config = dict(
    encoder_activation='relu',
    encoder_depths=[2, 2, 6, 2],
    decoder_head_dim=48,
    decoder_bias='none',
    decoder_inner_norm=False,
    decoder_connector='mlp',
    residual_init='zero_last',
    shampoo_beta=0.95,
    adamw_lr_other_params=0.00078,
    warmup_steps=800,
    adamw_weight_decay_other_params=0,
)
Rows from block 2 of the image encoder of a small image captioner, named by matrix and row number. Rows with one number belong to one channel. Each number is 128 + 32 x the weight over its row's rms, rounded and kept within 0 to 255. All counts start at 0.
After each channel's rows are labels from the 100 images, of 14976, where the channel reaches its highest value: "strongest on" is what is common among them. Only what is clearly more common there than usual is listed. The data: views of escape-time and Newton fractals. In brackets: how many of the 100, against the usual share in percent.
# r30: branch 2 reduce pointwise conv (encoder.blocks.2.r3.0.weight, 56x128x1x1), inputs 0-127
# b30: branch 2 3x3 conv (encoder.blocks.2.b3.0.weight, 84x56x3x3, transposed, each kernel summed), outputs 0-83

r30.35 [ 94 168 147 114 195 165 143 169 148 118  88 120 121 150 178 124 110 107 147  95 118 128 154 118 133 155  68  89 124 127 107 106 139 152 146  95 130 146  71 156 157 119 135 140 181 157 196 120 175 129 145 168 135 138 127 145  74 188 108  90 158 116 152 218 154 183 135 126 146 130 111 193 130 147 107 146  50 112 130 153 104 129 117  88 130  99 147 148 149 155 137 130 104 167 179 184 120 136 206 105  87 150 163 113 122 177  91 108 209 120 129  49 162 185 113 110 143 103 139 143 134 120 119 110 166 104 115 110]
b30.35 [124 120  90  75  66 125 106  96 119 129 152 141 107 227 174  64 124  75 113 169 111  93 132 126 108 121 133 137 173 111 147 105 128 123  43 113  89 135 123  92 124 105 157  81 125 157  95 171 133 129 141 114 161 146 139 120 155 130  74 140 121 150 106  81  94 115 125 204 106 117  89  96 108 117  92 112 147 102  91 135 148  60 163  94]
strongest on: vivid (50 vs 14.4)

r30.26 [100 105  92 135 145 123 102 156  80  49 153 149 154 187 123 159 153 117 112 147 219  65 115 172 205 111  78  89 113 148 130 199 139 157 144 154 148 126 102 128 101 142 177 154 137 166 115 130 102  80 137 157 165 119 119 137  71 176 153 148  92 103 145 130 101 134 125 112 126  87 121  91 116 153 124  74 140 168 145 153  77 135 135 173  69 173 161 138 113 136 162 177 144 181 107  90 177 165 144 114 163 158 169 143 114 151 153  70 168  89 105 175 142 106 100 166 143 104 156 129 176 146  98 122 135 136 135 128]
b30.26 [100 166 104 142 110 129 109 166 137  69 153 156 151 116 171 109  98  93 144 131 120 120  82  78  61 114 123 110 134 123 172  60  95 135 154 106 111  98  88 164 125 137 117  94 133 107 212 171 125 155  81  90 119 119  74 150 152 116 135  94  75 133 152 100 170 136 100 152 194 155 169 187 119 109 157 104 132  98 146 130  74  94 138  78]
strongest on: vivid (47 vs 14.4); Julia set (30 vs 9.9)

r30.4 [ 87  50 111 124  66 138 156 123 145 105 106  86 106 166 141 133 160 196  86 102 126  51 156  80 148 120 113 140 120 133  91 112 124 117 157 113 137 186 120 149 137 143 110 125 154 164 143  33 105  66  90 156 134 111 104 129 109 140 149 122 141 148 134 132 181 156 142  94 108 138 189 149 136 102 133  82 135  96 105 156 123 149 171 113 127  62 180 127 154 143  76 110 166 152  81 131 172 135 163 153 112 110 159 135  82 104  96  85 102 124 117  96 124 165 119 149  87  45 143  78 136 148 136 175 144 152 197 148]
b30.4 [119 120  99 112 120 159 132 172 140  72  98 150 123 118 127  98 137 134 120  89 170 131 120 206 152 129 134  86 145 116 102  76 122 148  90 111 132 119 167 131 119 143  69 155 100 129 131 178 129  82 164 130 102 129 142 119 177  76 177  84 147 113  45 199  42  82 138  97 114 147 115 161  69 123 113 107 101 168 102  82 144 118 142 113]
strongest on: vivid (93 vs 14.4)

r30.49 [ 81 117 116 124 137 174  97  79 192 130 151 119 115 131 143  62 106 143 155 124 108 124 150 108 140 101 186 101 121  80 180 126 157 109 165  97  73 115  75 117 168 164 109 166 196 105 190 120 172  48 140  40  84 110 105 159 120 126 128  91 151 159 132  79 128  87 149 172 151 175 140 175 170 159 106 150  96 155 119 170 149 159  60 120 157 107 131 145 104 143 139 139 176 113 117 133 134 157 133 118 114 125 153 179 157 118  71 161 114 121 177  84 128 144 134 141 158 198 130 131 179 124 133 125 141 113 145 104]
b30.49 [195  80 160 121  73 107 162 159 111 127  64 162 107 140 142 141 100 134 196 114 124 151 119  66 118  88 186 132 137 142 115 116  66 134 226 101 101 100 108 116 169 120 106 135 105 132 103  83 118 129 127 208 146 118 116  97  76 150 137 100 122  97 155 130 139 107 120 157 145 128 132 114 113 109 142  68 136 127 191 106 108  93 145  84]
strongest on: pastel (32 vs 14.2)

r30.21 [148 179 147 106 173  94 138 123 124  86 121  83 142 141 113 126 196 162 120 103 193 157 129 100 144 155  87  94 122 119  70  63 178 134 166 197 135 118 158 103 142 102 116 127 118 175 139 132 110 128 176 151 145 102 146 183 139 146 117 100 128 135 110 132  41  89 148 113 137 125 191 170 124  82 144 123 160 127 116  94 145  91  64 113 150 134 156 194 178 159 182 100  58  98 161 179 175 103 131  98  96  93 131  93  98  92 143 154 118 156 112 142 157 159  88 132 120 158 121 137 148 121 164 138  58 138 151 110]
b30.21 [158 134 113  90 137 124 138 136 131 155 101 172 133 115 216 151 176 164  66  81 146 131 135 186  82 154 123 128 146 151 134 163  76 130 116 140 102  86 142 126 133 163  88 126  66 122 126  75 165  83 113 128 140 145 106 101  72 119 188  67 132 122 123 141 105  88 135 133  83 136  20 114 138 140 125  82 111 138 152 152 129 139  91 137]
strongest on: vivid (75 vs 14.4)

r30.10 [170 134 164 147 167 120 158 107 105 193 159 149 181 147 166  92 102 130 146 154 120 181  55 135 152 161  32  93 169  84  95 137  86 126 176 165 111 140 167 171  82 140  62  90 117 118 111 187 133  98 104 110 160 148 112 181 134 105 118 167 106 123  34 108 145 118 105 171 113 107 130 224 121 119 180 119 172 126 130 113 145 107 105 141 106 128 146 118 135 151 109 166 147 125 141 103 109 130 142 155 117 137 173  87  75 138 128 134 153 163  90 148 113 109  73 115 111 118 122 124 132 152 134 171 109 147  99  78]
b30.10 [156 126  94 158  76 125 124  81 155 177 124 127 136 158 140 111 109 113 107 131 126 152 127 187 181 115 135 112 186 138  84 179  97 125  36 116  93 153  96 113 137  91 116 123 124 128 104 160 151 115  90 109 112 141 141 107  87  59 141 155 127  83  51 111 158 127 108 112 100 119 220 159 119  84 147 129 114 159  89  63 111 146 132 109]
strongest on: vivid (68 vs 14.4)

r30.1 [103 143 121  95 100 164 125  36 149 153  79 140 142 106 164 122 123 127 152 143 119 165 113 137  76 127  86 129  99 104 110  97 130 116 180 123 113 119  64 109  86 121 196 130 170 120 201 168 119 151  85 112 152 103 129 112 121 132 146 169 138 129 103 173 155 148 144 158 114  64 165 131 127 173 134 137  81 151  87 163 184 108 123 117 116  93  89 138 199  93  88 163 133 149 121 179  99  85 200  93  95 126 141 146 156 149  85 167  77  94 154  72  73 111 106 142 173 136 118 141  96 174 100 160 166 147 108 117]
b30.1 [134 171  66  35 168 137 179 210 141 143 160 154 167 125 131 130  93 152 127 152 120 163 133  54 162 128  69 122 147 116 161  79 145 143 135 136 100 141 174 107 144 195 100  86 118 139 104 147 110 118  62 150 106 124  81 137 143 137 150 127 109 169 110  85 143  81 173  90 148 108 145 132 102  91 144 106 114 143 131 103 146  97 133 165]
strongest on: vivid (76 vs 14.4); tricorn (30 vs 11.1)

r30.38 [183  82 139  87 101 214 122 105 188 101 118 123 169 117 126  83 130  88 112 125 167 104 156 148 133 120 127 168 171  92 155 122 160 181 170 122 114  90 131  92 161 142 135 158 136 167 143  63 101 119 135 192 106 133 225 115 118 178  78 139 146 140 138 155 180 186 152 119 176 145 144 149 132 163 116 118 116  73 126  90 130 135 114 113 109  87  97  88  76  96 122 157 145 105 144 128  61  61 116 154 145  90 135 107 128 111  99 164 137 111 164  93 164 113 107  61 153 151 177 140 130 100 122 120 161 117 111  96]
b30.38 [188  93 130 151 109 119  79 148  72 122 124 145 122 118 146  78  59  98  76 124 146  94  78 136  67 106 116 179 160 137 121 172 105 160 100 150 170 133 112  95 117 155 106 123 146 134  94 112 129 130 152 115 113  91 130 147 126 138  83 161 142 129  66 121  77  86 162  70 106  89 107  98 149 118 212 105  77  83 120 147 121 131 192 116]
strongest on: vivid (92 vs 14.4)

r30.29 [132 152 127  99  87  92 149  96  87 111  92 140 126 132 102 180 160 123 102 155  83 164 121 128 114 168 147 121 133 133  84  66 120 144  69 108 162 154  76 113  76 186 148  94  89 141  88 103 147  97 154 126 122 163 109 174 110 134  85  86  93 127 121 112 102 165 122  55 157 183  87 108  61 117 103 145  93 131 157 159 175 117 193 131 107  70 160 117  73 175  84 155 152 131 130 120  99 141  65 121 132 109  94 119 164 110 135 169  92 135 123 158 165 104 170  44 129 174 131 157 115  89 159 131  91 103 121 128]
b30.29 [145  98 136 105 160 114 156 107 163  77 152 110 105 149  92 173 121 126 126 117  81 141 141 158 147  65 154 126 158 174  99  91 140  88 158 125 161 103  67  57 110 177 154 129  86 158 127 133 167  98 208  66 145 155 166  86 145  90 132 127 104 142  96 106 159  82 114 149  85 105 142 140 193 124 115 163 161 131  88  96 146  96  87 134]
strongest on: grey (56 vs 14.4); pastel (35 vs 14.2)

r30.34 [125  90 128  88 174 108 118 143 132  94  95 147 118 167  87 116 100 113 124 128 113 175 165 172 126 118 134 126 158 132 156 158 155  98  90 147 117 102 117 112  95 133 137 152  97 109 106  70 170 100 125  84 101 164 139 100 112  99  86 151  79 109 171 140 161  85  91 176  80  95 143 165 141 147 136  92  91  84 130  81 195 168  83 152 167 116 169 179 170 122  81 120 139 133 139 164  92 175 133 111  40 120  78 189 222 108 137 113 118 102 185 150 156 123 118  72  74 131 124 120 161 118 153 147 139 108  88 122]
b30.34 [154  75 113 142  98 147 119 111  72  90  84 159 130 128 116 144 149  98 122 135 151 145 131 138 132 195 120 132 107  64 113 120 151  85  96  95 151 167 125 110  72 127 107  77 145 172 128 144  77 201 137 126 123 176 195 143 189 123 131 117 114 163 108 177  87 140  95 117 114  85 172 190 148 148 110  60 140 101 178 116 116 100 156 135]
strongest on: pastel (35 vs 14.2)

r30.39 [101  93 113 128 100 108 103 149 131 127 136  82 112 147 113 128 120 172 141 126 136 131  91 168 150 170 144 151  87  73  70  87 154  85 131 117 119 112  76 104 146  43 115 162 109 111 178 131  86 124  93 109 139  78 116  85 136 119 120 129 144 177 156 114  83  92 106 164 101  90 116 141 109  96 111 141 109  44  96 102 120 146  83 136 187 139  59 143 151 139  90 152  95 117 201  98 164 195 114  85 147  86 107 103 135 120 133 129  63 139 113 131 133 108 201 161  72 115 143 158  93  87  86  84  99 141  99 138]
b30.39 [105 128 105 102 134 156 124 121 148  88 115 169 177 113 156 159 142 154  86 154  64  76 158 155  72  93 138 163 158  71 134 116 170 174  85 122  92 122 189 121 136 139 114 124  75  52 134 113  73 100 113 117 115 126 140 113 142 171 100 138 119  88 111 108 165 142  83 134 102 101 127 149 143 201  79 149 155 132  92 102 205 116 138 147]
strongest on: vivid (65 vs 14.4)